config = dict(
    model='self-supervised audio encoder (BEST-RQ)',
    dataset='notes from a synthesiser with random patches',
    train_examples=78125,
    mask_prob=0.05,
    norm_position='pre',
    activation='silu',
    bias='all',
    drop_path=0.1,
    momentum=0.9,
    nesterov=True,
    decay_fraction=0.4,
    weight_decay=0.03,
)
Rows from block 2, named by matrix and row number. Rows with one number belong to one attention dimension. Each number is 128 + 24 x the weight over its row's rms, rounded and kept within 0 to 255. All counts start at 0. Numbers have three digits each. After the name is the row's rms in percent of the matrix's.
# v: attention query, key and value (stacked) (model.blocks.2.attn.qkv.weight, 960x320, the v third), inputs 160-319
# proj: attention output (model.blocks.2.attn.proj.weight, 320x320, transposed), outputs 160-319
v.268 113:107132125118139119115137140144132108136110142122108152124173106073161108114139120158102158107118161128124143128124078168152103158140113102157072134118159131142113146117113122136116104110148111092146113016164126106128103110136168118158094140154164168113148153115144137157110174124115102072103114122112113097122102157145147092118052103135131124138096130123144089129119128131149164129106146139111127145110113171157143070139138117121138151140126116106138136111109145109165109148115155
proj.268 115:140141156094136165108114090103111132133143130111103139140096154158132126114171153122166096145141135095141124079141112093096146129106182111138164129081110149156125108150165116143128141116108148138171126197114107147095191089123094113088175140138128121144128139163152105117159141164130151179078119092120118150112112150103153153119180121126125130111144130108100136095135131090124109143156122138130168099166169128150111144120122119106116152099102151115112108129096156092125132105146156
v.269 115:170118089103140103154110132135128147114115118123120152075136077125136117137123133135138137100131172148116165132159128138097100144096144114150111165164117157148169107162104112153129090111145108097117150129122091100218117134161109133108103111113151125116076093127116157113125107134064125136150110101168141155150101144111123116104118144111120170139127116124104148151146110126102110096142132132124139102143136088090121119128141118108137114124128078156120113156161153140142116130144144
proj.269 118:158127131168118151147127095090107076106163090109126080126179143151123087090151147080118126170155094110145105127139073072153124127124141167122155122083130079141110106155096126097127105123088127148135138112140132139120159129126150160147107169127130179108139123119102095163120117132148141210086139141084129141141101115137138102179147072159169134125103123117126120124072106125111155128147147113161089112137101130160155139117111129130133118105139132102120128143119108090110140117115151
v.270 107:122076104116124115123142138111094102148049153151109123127132153102122127107146117114117108106099160107109115148110167158173145113130092142151132144162129167121175142132112113129139166130135125124102087137137117107113134073107122136148135129089113124120166161108141106134112131120108121113125114136118141077119047121127128127118111111131092118151124170148122115111121111119096156147084121131153119081118135200092141121092127084128102121155136111135181103101160129109098121106121122
proj.270 117:097126158082111131156148133191124112136146093156135158109140114106125159141094162139140101119135093140101121111145121110074157161085146100101146133136126127157157111128120144070169097102145126141156088139142145162118098141118122092125101163116136174144096118125102109135139125187119150167141126092134088135115156158119149072144149105098111098133114104112149185101147121157149079128145135128116079121140128105179079086151146115134084128164127103151112114122093121151144124114162157
v.271 109:124144121099132147113108138132178152133123104128137156136155131098108146121140107127142125127149086136077149131068112112103117150125124135124130095079153109129145120117129114126097103122135133149155141161122137171099118144056144135083119161099070110107153137141135115087155102118116171115096141154144165122141116132148113100153168109144107101120124117128150139102157154107064138086114116111148109141135129086113136121142110131133124158093121141075112115118084114145188153098088148
proj.271 116:136121126184137176088135143106135122096149118147105134158105152149168087130115150116119130112175091135135140136143107162151141113126135145138131135147137163119147160114146137098177135148101128119099152100133127091133172126137108114131111134086137131178131154118116114141093161088124119138141115109100105115097124164137123141110130159085141123177161163125128162093136069107112126143083120139090133154084117116097117121135138124088155106125091096139150124169143134181104110159103122
v.272 111:105102119114157114144123142186127108146133110137088096143184112130134117104161146121116160114118131124155165162155129143135122157141100085119146140116149123141137141128100107120104132094129101176116115139102116148168115150136123156164100128124147124169116097149146093146130195133136103132132123126087160021094154136137172129134103087119119124086134114130162133112139126150100161111212141118093125125137106149167062165152136119105114077108134107148152118169163141137107133118115088
proj.272 112:143141161102116105114139121097146139133092133128160151112118150127089155125101110151165118106096112093106117113139121080092152083112120158085172102142110111100117152118148149117160140120157112114117119119134124101104129106139160080106112129077140160116105105124086114150138092159148128114124167107124148127136108161157122128150113141161136097111109140127155106155084135097119117153152129136112162124117118096121149098145122099154101098130144123157164145149096172126155162148096131
v.273 111:143122123116123120103113112103105121141104116121156119148173111084154117091135130110113138119095131130100111098144125153099152123157102149065129119120125089123157091147115129089135097122145163116133142185129140092165118126162106098131145113158098070110130119134144108068145113109144150118081122113167147081148164105091122149184113121129137083121106097143127103159118116069150095087123153112141140123119102170111119142098115135118135116115082119157157142138122124111140097166165120
proj.273 116:101121093155142108117096137154138142085107109163119114136085139119140128083102122161136127136163137134138142145133134124116097101089147103123140105124126150136126116119105095112086137103098126156116090091124131157176122129146140160130072130115141165108136144122092151144114132149083127117126151126137153148084152134160172111125105083108167127151119147185133163073102106135105110098141073134154158128086163123153094091146099140163115109119107148104097133166107092095133149105081115
v.274 109:112123096081142131087084144130115122117146133188104099154142117095097106134125147104107139141075143137114143131094110132107132129158090123116133126134112085107111146111119118149098180129102103090139127138123134167097090192125128119128130129133154149108163154165122080131125158134140154161125114108102106134112134136113115136161112122117132091126124126111148109172121131119176171128106155151100088122159111125125146113145136125121125105087146103100088113115118118134178174150139148
proj.274 114:123149127165129137097133115136056137109129120149184135136107121116118144115149089149125115092166101092126106112172112131143149112139143110176142117136106142156144115130141100146174134111123110146124121101132145115115129086123141090113155120145132107186088122141150154101143094115138125132158175149145116085129142170134117112142160104139133145116145123145096107055139111152111121146122101147124129123123113141132136142132095145131136102113144167148140121156146133136111151122149128
v.275 111:143111138151136167125134127150098150145148104090132110118194133106163142081132126129103140104131060088173108138145143136123113157127142133142086166151174134156072128174096115115127139177113131157141088142126128152103085156082092165143125116106118145110133127111140107108148169140095156118064115134094125174140123127165136141115144110104132118123152100127156121097137135082103155080156112163113161153175131122100140145114148139128123156106136120138132117121136109137124146123123123
proj.275 114:109157152124140145108123141140127120137069125142137159133071149129111150150112084111123140104115148134177139112112165146106128118152087123138184127169111129158168120123094130112125153116110135138096124118126148123129162135156129117176168140121163109125164137132135136131104084126120090088141173131153153107119125142133144161133128154134111150128157185135129126109118076124111120128132156094156107126105149155127114183152146142115129117135080129137110145121107108113133147173161151
v.276 113:115145140148097092162106132117155137131152113127173104162150104067119183131138124119084140143134132140094114130178083117114137153140091161162133124129090147117137126102130095158128073145091115107115158108149130124139110100095114114104104117111150120109112130132111154142098096113157105122134147071145050125149150152088088156102154134171120122166142186105063112084143117130131098151103138110156152181113123158191132119117130149133112124123133124168085123145154121133102159135093134
proj.276 112:138153156130106099109118109127105104079122140093124110099123120125123072104100118101141129137153122130100142157060127096110148155117110107123091136156122109150108118123113174088136102134162131110125121164155151138100125143122165144133096130111131164140119134129139121124120152087135141112130102147118124101126094137137152121115079154107105136103101077118121107130085123146126109131170170089165167093135144157124162084163142156108127116134131107131156110092076131120158120153167118
v.277 106:104122145134097118107174089143083142123072128117123171112136159117106144146123093127155110135142140173115097144168159123140115143093109157097126114108155109163090131145142129124156102112149147135101126097129146151123112149065088102122158134142160147122138133167140099124071106124106091170174125107178168118155106085153128112131115157149099128176137168141147129130163156112102111120083149123079151137109118161116112081145108100152140122118148138159128132126131125098123126196131137
proj.277 102:118107091135106112183125164138128128106143172121132104121123129142148099123145137144120135121138095128157110110119093158157122154095123116168109116173131099119164140074136102115146148141077101127157137137128134082122147124169121124132070150119107142138137149096129111169146139108149144129127089123119110161131174172130124121155125127145113136130136151113119128144110102113160132127139098136161081133118160136134111149157134154118130151100113123097118111116149150173118101119135163
v.278 108:153130123163126146152099144150084124136097146109100130134176125052124109133120148123136125159169091151139135098122115146102115157123135098132112108127119139087127103146145079123137082125152113137111122105148124124115142167153105163161123168148160166129075070142117115123087129120123110138165163139128098120128098092132147124134095142117159069155134062128145156133125122082140141165186107110159142153128131122110109100132141101140117127137094149143115125162109179147148130145122119
proj.278 111:107159094147132122105112096109120061141130134138158144087108145162131143134149116114117132090098162129123153149133172150183132121095149120130133136150117074125128130126127142124132110140151170111121123094134115100091123113134123147078145104124118111135165148127140126160171130152151144131097116100125140178070184134109143112153113142177134127102161167124160174098139147133083142116149152127129138110115110143098124146120100143097136101072168185105127133126102114102135126149117132
v.279 106:141094127130111162119098122160214141119108102094121132078143095093138149105154122134125122138150166137127136101126132115105105119081103126139133137130147080120137149144179142138141168168135125125168114109117136094175133117110127108087104138100140116110136098187083124121155195117142135106161130084099079111075134162119108071084147115139142108153141067181101146141127142114159127140163139124159139125132097106054106120128153153113126138132103156124175114139131110139147128115164090
proj.279 112:130129138118148116140131118090063162123144122115176147106125155157150146150146122135120124121157115103106112112123125179131126110114147146087106102198114153143127106178052117124084081157130130137123120116175141139114124166141159106130115122123128112128113116109132118133117106161127127123133167159106163136145110149145131128180081114115138124109104136089137101136159085120100105148134137085160147108103163128179185119160123170151137119117116146129110141102158143142119142123137155
v.280 103:117145097104128116122120157116136098168086152156141149152149122112094166130137116140158139140107147047124144096133111179125127119129129146149147053118109119118141105129135158142151100100110083132128147144176153125147135185111117121160130184096178141149105134139102112106138087130133132126174121142108119110119104138174135174132130071094123118153115109138124128133129116081130198155128129095126131153108138130154132167135129100132112165123139086143132118160119141123089176166131117
proj.280 099:149088132143134145111128132079122118128134127130123112116135149147138148158118128106126107101153146163114149107120139129093106148179117124128140196124101144159144114159133109141175149152134165136128112088118118100135125115137137101116108111143131115130152132124174167158114183123143145131102155141139111172155167124088164150140148156160156139109137087159100167128091117152135094112114103142112140100091134159115107091149118140096182135142153149143122125096147130099127126123139113
v.281 118:097152152132134162132134119148101114088151128116135116157135099114127135105155141102126140150113163138094091131139156092113115132114109147112126090144102152118129094106148114143080138091156185147121098138129111069157143131126131118116165144143133142107098078076083126145133075100134183137087138128128145091158123112134154100152098133135135154148132131134135101125153135139130131101109126151127109156154128122166069144165102126135136109161148138127149144137139149124158107149138150
proj.281 121:173100142134136119132117119179143117108119158098100108094124132124098112167112121150171131135150123074118162138131126124143136158085140111103072149135164073140171159119108092133133087125130088082135136132141161134150082139139100097150102107116131139114129166151147100125118118132113144143156098121103127153084178143119146119111119128145141138098092189125089151139101160107111159119157142115129093119120085118103118088131154109120101133080113140147142107164103130146160189107104160
v.282 113:154103167144126118142141097116143149123148137125193108133119105105111087100137130131138102133116122146132173110110171137147125111119121118092168158114129165127124101129108105125144099122115135138101108070088108125118113145094118113102091124106107132114111131196084160125122209130128094150148097107134131159119131102107125138085168121099109068140115140159084106086139103123157102109127114143153134111081088099143075145125141136164112120142144103119128093165130126111137142111109107
proj.282 112:120156113139138112129176129121155137129120118116097128098161154135111146096112127086111179082120131156124142120106140136121151101118130103130028091144182092128115125146130130109138130152105119136158130132146121135160140110125163151159135165114132132145117127092131127142189081121153151158175167129101124137130112146118099107160069129154130146116127101088150122148099099135134111137147111075118140105174124131126127126108140126087098133158135101132126144108189129100107104157137117
v.283 118:142115116102137126167108124108146103142178144118110097124149114101133145131133120160118151103128148086115148137133109099079132126139138138093147100106066124128081096113116132144122093110114103134146167116150096152108122129125108087137132122163135121132130159137133122076152124123132136130108103130153089139063069121137154132133102113114112137147141133143142118127127118122165134132113127081165089098124145169122123101102108137148097146109122125139130129099114169127129051126095164
proj.283 115:147128105115101083143111108154127154122071163143115144132138135137131126149113113096123098143117134139104101155086132133091157136103104102130111161128145108177160111153056140127141181117091090145108109119119154140131112116176145132125134170133114121123144122123157139135138128116126117143170073143133113142169171153105100136079118072153154135105116165119085160151100130165091118101154146152112138103121116113162105143159112145064148089167116159124118125190124147101103146141108125
v.284 110:138166102133125158102105134123117151151134143094129158130158152088152130183121122146123121147047133115100152119152126103160127134140094138107113164152142113122155120126137153132160128147176167172168132172152151156196106155123103142123115147160163133108058139156123093136156110085115130151150159127110124101163171151152117123109151129130123140115151116138106138153154091160113142128116137122117134165134135186151113176155142132157160112129172111164126116139155126139132162162191154
proj.284 104:125107123143104084108156157118130140110098134120135137132117129159100121142108176147148147136120158129153129185128119136135140130178128124158162097119102142105136144135142128152155102099172119144129183091092129151133171126130153122165111125125128140181146142138098143143097160132117142085076171149107127106144117106128163121160133142108121119140087115139101144116132146107116127080116114126125112093126170079123156125134152148170131139150120146122114168098099130144154151142121129
v.285 112:110118146126128152121186119120097126149088112096152131150154127135136111111106100053120140116141115172129109112130109159083151109156146093095135129130152096178103102097142131139102124145110097136074121143069129142155112110128086152153113139131190165145147134141115137153114102157116127127134142160076082103096123061132150161118120107093116111146118097109115116112158092140053085117099114148113143130112119155170166116143143112113090140127142122118128103121111139110085109137113089
proj.285 116:103128105109098139102125180120140159107151132152080146145105151151113119118122140130123136157111169139145114119127133099155138137124068072124136128133154142129146121118098156088175094094136122114152111135168090140123134119127168122127135142116093105124141134110126157111134133116120120076083094107132123088182137187125086104139140111135173115150156127138125120130138140144088119142138143125150111127142117132104139128143126124111120126072118148136161136126121083142129119106157153
v.286 112:125116114125121141114161113136142138100110135099147101079171122168130152146116106127126113151236118158112155134116110119170080121129123097164100113142110109101141134084112140129122085121157129105144122100118131100089099145205117126166110088154108121126146176110142148149121120086149083078154142155147137082125093119144134089160136122123126152118140135110116139133140119136077117127083117091111126155124103098107126087184126118132124123126129121125155135130116093118154100147096149
proj.286 114:115101103103106112123134130129126101131140115119085133144147132118119121130145154119145121137084114104138092101186131090104174120124155153075156132120107137120138173158141130124111146138098142115109156142143093130125149097122134146127159169135142137119111095095136087098110183104088124153091121097169135131138170126141121134131116141133161091111105119144113110146154144080153170136087139131154197125119167143119125156073099098126142126122147112143162123166103147174114106124118148
v.287 115:116139121134115121114108095139092092129133103120129107115075154157079109122133130145138141165092132121127128145136151136109158126121118143072110140127117120088114117155111164107150071128140129150126091136086138104078114097146094110127131143153179174114119138085115101151137134127097155145127118111144154133109074123112096146191162135156138130149127093161169130154126126158144130134162132082146120134110124140154070137109129125165103118101183126127108071146135143125125114101116131
proj.287 117:132133116106169107100144148177167166126132144129154133106154112125154156121169123162120142121140099124122112129120098116115125121065138128119132169105120100143118127124170083093086139157069151117124119098135141125164135114141149105141136155071130137148104169126097115109139119106150122089146125163113125125145180119128180140110125118143115127124114148121096127143107108154104145109140069174136130098107157135090141154139112085117154111162113149126139139125126127103115108147115136
v.288 077:097165150122133126117118122102134149125096087087144157125118150130147094145102169086116112135195130121165123163131122095148123096089144108143168132166096112155094152110184135110105151118143176158117112141121126127160114095155143145133132147164166134137129170130071116078149130091113106093131148083105158166113093117134101125107166140124133101119133143141126189115121119149151110081148150179094106125122081142124091123102153151099120147131124073123109123131146104156154127120165162
proj.288 072:118151134084155125124109052122149140161129140100114109133162124102115178183094130153102155123111120144087132129158145170134130150151099141146141111092136112106150126129102094145119148125094120156110146138096128133100127121141123059137121142124128140127120083141125145131120138140136173142140142121158123091119144151150146110121123134106140105130088120106145154163078081169088109126076095143137136095184172124137116112091122142103176127137143151120105175118136134127150164130109111
v.289 096:166123109162122125097128079181113126105118144148118156115136159119128168155154098149137148153112188142113099154147145164129113146103142147103094128124132129149148093133109108122143120113116137124128165118139170109120123101111168093130128104103106170131133170082145139128164142124159082147168136124122125142044136154157077120154152103135139146083124143151150131142139147129140127135148169156133115137162110115140122170090104148120096088109148108142100124145118159157106128132151138
proj.289 093:168138131128165163124110156080125175124150105143100155106108142129138149097127114073112158133099131168158152091108152138161101127158128120123143127121166147111123151087154131129154159121146155121097112130114149158137144163153167160097075170167137131144135124137106135123111105148099200162158059127112111133150117138135108131096186127168135124129126071135092089157114119092150118102113119138119118123149138087143137122100118092131119124146135104122090158094109150084138113131119120
v.290 096:105154114162127150109197127111110143107132125135113144156138146167106137160123121148170113126132129150130096167127131126165131126121108116147098093146137151165130141128111137180101136142133108112181117146093110136119148145112108153173106109146158069120095138128099127154148108146129125112138169121164135149076104150124123093107131141078137083126115132151111093133128141122123129112135092161155091110154175094140121163139075125100155122144134121157120163126129178146192118144117095
proj.290 104:176164143138137165131154116111113156143164139118107096136153166101149155126123102120135133124139150181162133132143108146165105105165086151087126131123170139091160130137165162140165149122164136100094135158145122141100114119122115126074104139122160169170130094131132140141122087140115177133107108143103134088113148152086119139154139128154122138119160135114160144180163128131112125105128122110133111128130128122144120075109081130162117141134150183091096116139167129124085145135159112
v.291 092:167143111160115138127145186148090141098104168114135147142121143152108113143119126115109107119106177128133120111157102145128141116107194129099156138130118137105138122111179106139169140176115128113167126115124120138129135145123152097104149128118120100108135113101163123129145110165143084107101086152067106129152139125126115126106110155153086125087113120156179127134136140100083114114113130120108112131146121085162131120107109168100109094110152116085125107136134138164087134085116126
proj.291 101:156138147135146113139086146174151136124118125122115111148130148089134127111141094157159134118167154123174129097113124093110077117139086106159126130120147112118151140100126138115116122111102141142104140120164169123174139107115136128125124174178135142126116118098107136134089115103082156132169110134128163137110104156115119112093161101119119112103138111143132128108131129119123142127155152127118148173097157133146171125114082081159119113121129160109149148119161092125129118159162125
v.292 096:145121143111158127081133151169088124122128121127145182106073128115144095121147093156128160108151139129124104124178145152144128154118138118110129129123131116145102084156200144147088135131141168140100162147143181083090126141141140133060181128149132117136140158128141116150109114099094110098114144136123148127108130142131138149128142143129144167136139153146086137085138105163102175152121083119149124171123129104133112111153106146116134167101122091119127110153130114156149093105162149
proj.292 097:141121114174176109143138133108157141127143132137157141150120145143155160100118101108104112117110150149137138166136122061131135106121115155123146162142150125157160140080141130103144123144135126109134088154119059156139119137137150141120092148121084133076118130164077138113155141156151170165164093126115088145184150148122131117134140121137115163108131090132170142117134126140141160145146139142140108103136158088127147100120145155167144138176117161145135153177127125086083136127092147
v.293 088:087120147132161115113094117147099166139132123158145139131108112148152110085092153138153137148119125121126098123156135149114139134065130149104109118124119117107164156142107148066116129159125189160119155111112164105123140102135136122158097147110135122100132136131122132115128140123144090138147137137122155099137130141079136123121124120126089169151145124123129169117138136152082141137136144097156095120152080112168123081173109134151133135115179113181174124112122155163148106072162104
proj.293 089:148130116123141161139147135073140093089120146114107127116163170127128165106135125133090156139101135176112108155129114124141151150120114098163097135116103134112087095104119164128112132143092130127110104114159141105154105113141089149102163154085144161134152137118151127145131111161132148132134130139124091136138120131123101130148096142129112117085135093124170151108101154115174140108155126153104120148151175119111121125130149122159190110129140171113099162153077115104090085079119074
v.294 088:149134109162146082124107163116152102137118153138116131141109147126198114086182108139136126087133153130150128100121119134112122127111123107101144098108116130103115123133116090142132157128111148118111135132110090105169147133128139134120092137144133141070113160152112141178137109162166121115121134155098119134077117138108155119089106112147119123112086152163142120106139122093105136138163152082146108153085122158114103141104129140122109136100115138175086137167138119105121153121157135
proj.294 090:110098122160110169118094126172132159150104143145152111096102121113105153143136065167134160103124121080161159166136110132132140089069106137132143139109158146132113151089120171145129098146147132164136153122154147124166107116154135140099118116156148165130155144163122104108146136084097149146141069116179152123178115128126088129149128151180152116105163112124158124136120088159129137111089144120115133117111117123120137113129137142161160097150174132163163090123145073153137116145127112
v.295 095:155144094165170140108126121119133105124147103140127123129156093153115128158090143131126137126137104116087135124157172152095113166156114153107149123104140142144144149176147093105139115094117105142152065113094119133147116091096122148181095099121102164123102117071148141137124134119125128125152152166152102124138121140127100107111108156127150105101119146110120120109104165134120127132130162136175075131163172139136120156155093111089114156166133165123138203097139174107117085114148115
proj.295 093:131146119105110131161122089115153162123158115123121145118124144116121153142112080120166148103129157142163069133145133156114173101117097162142096155107112143168131149109116127148123146146146161104132141101110129099085141139092120145105105115130110105113151137118114182110157111135090134104137113133157156119146078123129139150135142106139135141088082110189144145109135119071145136090115114108126129135107131090167123120169099108118136116140140105103091123089158118121148179075134125
v.296 092:143136171141130135181116114115159128143130109123132084139135094139093083148144109139109099135116120145108159113092102075123112144098120147148124136112125187132165156126119113131165137112138160097070119165096100161121111105129152101085128130138147123103131125116133150114124149119120136150153142119143106182108140094154163118108157131113122146136136138132166112139147141137151091189165111093151089165119125125111104102093150146154061079153153147111132097117125155171117125147132088
proj.296 098:127129144150128113119122111107153168127156123138102136095132151146104098125095133119130130129143157118133146113153142148133104087103126098145104142146116107122143096122102163121125148131111106126096178115096132104105136136163127139113130150098139132177139119097148127135150117138121129127137112088083168094089160134143132144177118115147096095104146116158087137177129141151172116114114159114090119122097111164071124097098122154176153146137134111121125105121108103128120106135156137
v.297 092:113099093134119074118123121133157181096112131141141106113058115123126084108129074135116095109109107068113104130123118135199188123155153123105128116179139117146113113100112132112113127138172139157128131122124157143121098091114123111123131125101143098148129118142113119161124149117121144105145142094121124141132166119128134148121092155156107129135102088094110141152125144126119072126135126125125132077104143149153113175156150083123140129126078114111142117190137128153157118135094103
proj.297 083:115162133123121123135120136126099092178109153129193092140139124143107120131108150138103104157172133143154149133118140122105142142124146149127117105140126142125145130100174088128150145095100137098115104140121112113157082137116168159123118127145092145117114117160137107108080141106159119143126096165163109087155094165147130109136117133152130137107132138124133148109095136166118099171137073111162119094151122147120103122139136128115135099117145151146098117129138163093147116086133165
v.298 090:147143153139122081136123172162120083111177130086112121103142126111128142168132127149121142138158117093131120090115164138122115133124160114131120151137097132130105135150064108147126111141134133139126137115170158121137132110140168081101145129106149161127118151114123104087169150110125125089119183152105147100117122138131125160155147140120139108118123097121111124139121079114081144103109113125129158088097117143118109125157199101164121132109124111114188110133120140122108126118179137
proj.298 091:114129081147116161100147166114121114132073147114145124127132135100074100122153144157125063154109132161158168147133117138153191127118098115069161127138133143182158133088141156122151157124112118099116121135139097151156113149163093108148131132134096119124169148116094097107098141157118144140139133141109133134155101147146133134133117152131124170155127166116129149131094153122105140126159107143139081128111157098129159127113124121092149160134125125121080136168149071101167093144150117
v.299 089:165117134107142153107151129114108138095115107092122086129136107143110177138147156137142141134091153133156165122105115098150119131131146156148145131089140131069168134146142134155094112142130087112133078177122059179082093141122156157151105094111130081116102133119121148158123139156099133115120117139141125196122128117127087138145130132093133130116110108134120066139112130117126121097195155136140111139116126113118128142099119125082127147146136156141113121137127143112114133140141090
proj.299 088:141117147132144127137112156131147136113124099147132107114138158142161114123128143121126098142148126153135125092155137144095124105165101128144140151197161161112080138090113104140159087101164142128092125106109138121142124084135161081115186152125136136153116141120107112119148085105120138156144161095108163113094118151093107145093152130134184126150122101126130160156130125112125096131068118114133130164116081167184089126104087136168147157121148104137131091123110110151107123144154114
v.300 092:147121132117130111148157113108071126121126140096128142098133140115111137128130136142134151132152154155148124148112108110117175086108110133111166114150133124095128145110144111139143120086147081158163108143113154117125124176092121096139165128148141125170119074123108114127120076157100105125118107136083127111112136159131144174103118153158162094081166162144129121143110096127128107109099121087118142139125107146117121128113093135113107130168068084129108170114112139135103172116135128
proj.300 092:142143121128154132087085119148107103154140147182162169136102109151148166083149146127133135093100131112145106144141097123122084111113160136122092103138150125127106140125115148116115103136131159140137100095147154128152119140121162071125136156128105106104115138105069154134104133099104142111118148131135135157153153089103113130095114121144081147176142130133157094121131118148101136109130124151164162149138124099147115143157080101141129144141144156167144120122178130132112145159130122
v.301 086:122130128174176121124119150150169156107088144142143126141101114122122116094143137106126123100154114123128125074122136160155145117131112116130147065102116090081122128133110103109114129098114100129143131120149153092129125137164155140152138140124126126121114180129082143145112131163139155141136103138137084152109103096114121093093097149120130137150120152115124109079152114119176109167140125090110129115103113162112134121146133127084192104139098178144163146124105115048127151147100105
proj.301 086:112087153101089093133107116124138101187088109106148128136149111111126117188104090142163083092115098109133090137139103129086131109106148142163110132161139160154114123124161131144101125123121111118153138100142108095146100082154108087119151083161177117122136103143111115079130118103139102104135175193146141116155088135136163165202138114133143088141099127132139099123140122125081136142117141109151157144150107127117140113108160126122152125123145170098114151150087144136136110127126134
v.302 092:094138132149162147121163138135119144112177139115110145113132131116136129136100154101131117095147147142166158133128162123146089142095112119129118126102149112127119132131095101106139143098143135096138090153103099136171111129120147166179134131149145144097123136140089120094116134117121117126163145204133103128170129137170099108133130164111115113156141128125127096115141165138132160136137148148125113092175182119094156130168093129125142123178164159105158170127095126108136127086128140
proj.302 093:144135128054138144145091106152137119135073106145108098168119146130122112124163140132113141089098109111119132141139099125084171127173096097126138136098135126112142077136102136153129122124120101140146143095061143088085138104139140096120119160125159119165125122086153155096191114111135190090094102067154118121130109083143084134122137160111165127139140113128171107137132101155145120115133139113107097123145127126134118109138124128108143151140116143170119113114181150098160132189134141
v.303 088:131139124161095092170129159108154131079112131105151121120137139099108135170145105105074134132120151106126090121121120108129099123137134156144159147147156160128094120128132132135161142152132138140108084170127085127100140131062134105107108128141140140142144107180127138103135116098147142135050114091109107131105113120135151118131143132127121108127134143151097112111134086101105131169136115135132141105100159165101147133133094135139137096132152128111113155171166129083145099110125142
proj.303 092:111133155131122132111154111107137150172095122135110123137141094124110123140084102132138078182167145145093178179161086139106132137111100137099134103075103170112142138093166122117136086087157150159149132136132150112143150136124166118119188146121160103120100131162123129121125136106130157118150162145141175098153152120166134146094091164118120106170150141107135113166140144149118148139148095101114107139137084108132135143135106148124129133148091125168127111133112140144190143113136135
v.304 095:129130140143108140115111118128155127164151102135154113115137134116140116090107143145114143132076131129149106121149142130133092151109125116125115090085121112115074078098118087145136112109126135167143137144153120083126146133112163163138106106115158151090124171127152123102126137084127093114123133141104153146132074119093156115195134097133117157134081094134111089095137091139127166109167120128168095128142151151105100168142111113073171129109130145151186106103130157129125120139123115
proj.304 097:124144129145156136131144152132062111120163139131136163093104112126127146136158156132117136159127122127114161117162135144125163088150154146157164128159160197117182136102158155107123102108169139098125139132102114139122116132156084166167137099162125103088145128147110109122154121161163122204150134112107094133085131143081136169146148114134149106114168128114140173161136172101147140115123160099127184157140108123105156126150168133143123157119176091149107123154122159130128152098131128
v.305 086:121145131145115096140159122100145118126137164118114138169156137151134127096126149135118138172128143110107157105047121114127121129168125121112156127120139191133150099113158145126167077125085147143104110099099118128169141149081153118118101113132122103140112122093133156131197114126117084121145131082144104135087117137139156122176112089144105095084133148132132111126111113114082140107149115135112119113109103145109141150104136081131103120086125110139107103111097164128075159167137141
proj.305 086:183179087122136155141147150138104080128160125130153120106111130099155166157145118135165162118113136091138088088106146136134143120149177149117134079140084099132149123149111133142104124108123141141111178157121133130114120115123096142175040117094137103140114135153141125137117154133157148151157128132147134126151154125067141128110123149159136105143139100163130121135085157114143123121129143108180132129108090144129104134106095118122129093122150092136145116160175140143130112123153116
v.306 093:145135136142151120125159143112131100108150122150087130141112109128122129101132141154125091127115111163078140083117120085086100117133135113096104096130137155109101154100105082176158125156123077081080105134137096136158131119146127139160144130128167117128126104096125111152132100147138100115110140102130151139093136138111139176145124105135101084130117126136147151118136138089114107149155097137125113097118152175105111128119111139115120144106099120131140121128173138142103153146163094
proj.306 102:146141115105140135103151121119102120156149145154157138116127139138154136141129118140138151112088158112163117192133110136164131113086111130136130081086143118142165109166178156097099149125161116132136156124103164119147128107118113150131163105171125139135156145120127155158146143138106161148106121103087124138092136126112098105164108138098118138137178176155113147150169162125123149137146134075152203120118106112111145151112104141137125192129190110127094137142139146107137094146129145
v.307 092:087136117125113132170202127081129125130094098155115118120094146118120153152133139107147090096121122090116107134151140116115077173093119150109159119120105178121119115146132099104112146147088118188137169108150148125134128105181118133141072132124163113113148130114123147117125129186110126137122195101130113116161133127134137103113118100146171112114087082083101137106133141159160111157139108111130178106117107137113136125124123104127121156131091148122115110128123121115145126111165094
proj.307 082:136107121150110102085138147161136155167164090135179172166111090116124134136134163148172128137171113145123084167113104174084189142155135152101133161163149158129130095094143138145148123077110139093137156100128130115108105122118175145139157112163123167132148138168167100123145130100148154139122102179120184102143111086124097182131121103110117141155152128099147145110121109103107109145119186119117160140128159107146138122105157111141089142130135113151130161130170163129141152125101154
v.308 086:139140135096114128132122138124150118111162080121118154079113162158142124123099128126121138161139133083155158130157141094120161147107151138068114161138142122128140144137134142138119124161132129096122165106143126154101177099167128118131115181171148118184065221133129138118109101145136135142122097130166119103078110140153108158125193098180110132136139090142147145145155111106082110143127149107113128119151095179143131090138123128154120113111132099115095103126136108154124111092154160
proj.308 082:067089146166094100112120152127106183144090097134153127146143138113154133115122117105089149163109125147091077149119102130105078128148138119101154098117100111119126147152151137113085129127093131128119156146137140126125116106136140170139111093111133168147163116095157099118153144123130112136160107117161103155172159156157162126110113129090135125107103137139119096112086095142121131101135144137104127156119121115114117152098130125167122125120093143152146170146079144131116168119127099
v.309 098:141159115147152149135128171160129158159140124113173129133107134146155127167124124128075162115159109141131159109168170149117115110079130143137112155125107099086109177138145140136137149159153111114178142124143140128115137157156147116106153139149124091133104134161146083123113162150116131154133141164106124107123130135174111162125116134112151123137148154151106090089088122137104162136087151100109148140134115075139120105149157159127193166145112082118146154104097091164094112113093124
proj.309 099:172137120157151126122143158130153091124128136115110182122099162161115136097180147115139146132130167154133135144109099111136127141128091123049123107101115118147114164162111103103096104093121108153134098133132127119152141109108129106138092131171121146180115102104071129137106104137129115085116151111108078163139111115137109142088123132095104164143128122119154116114143116134109139107158126170126129177141119119121104181146102159118148133122124161152110127139164157113106144148118100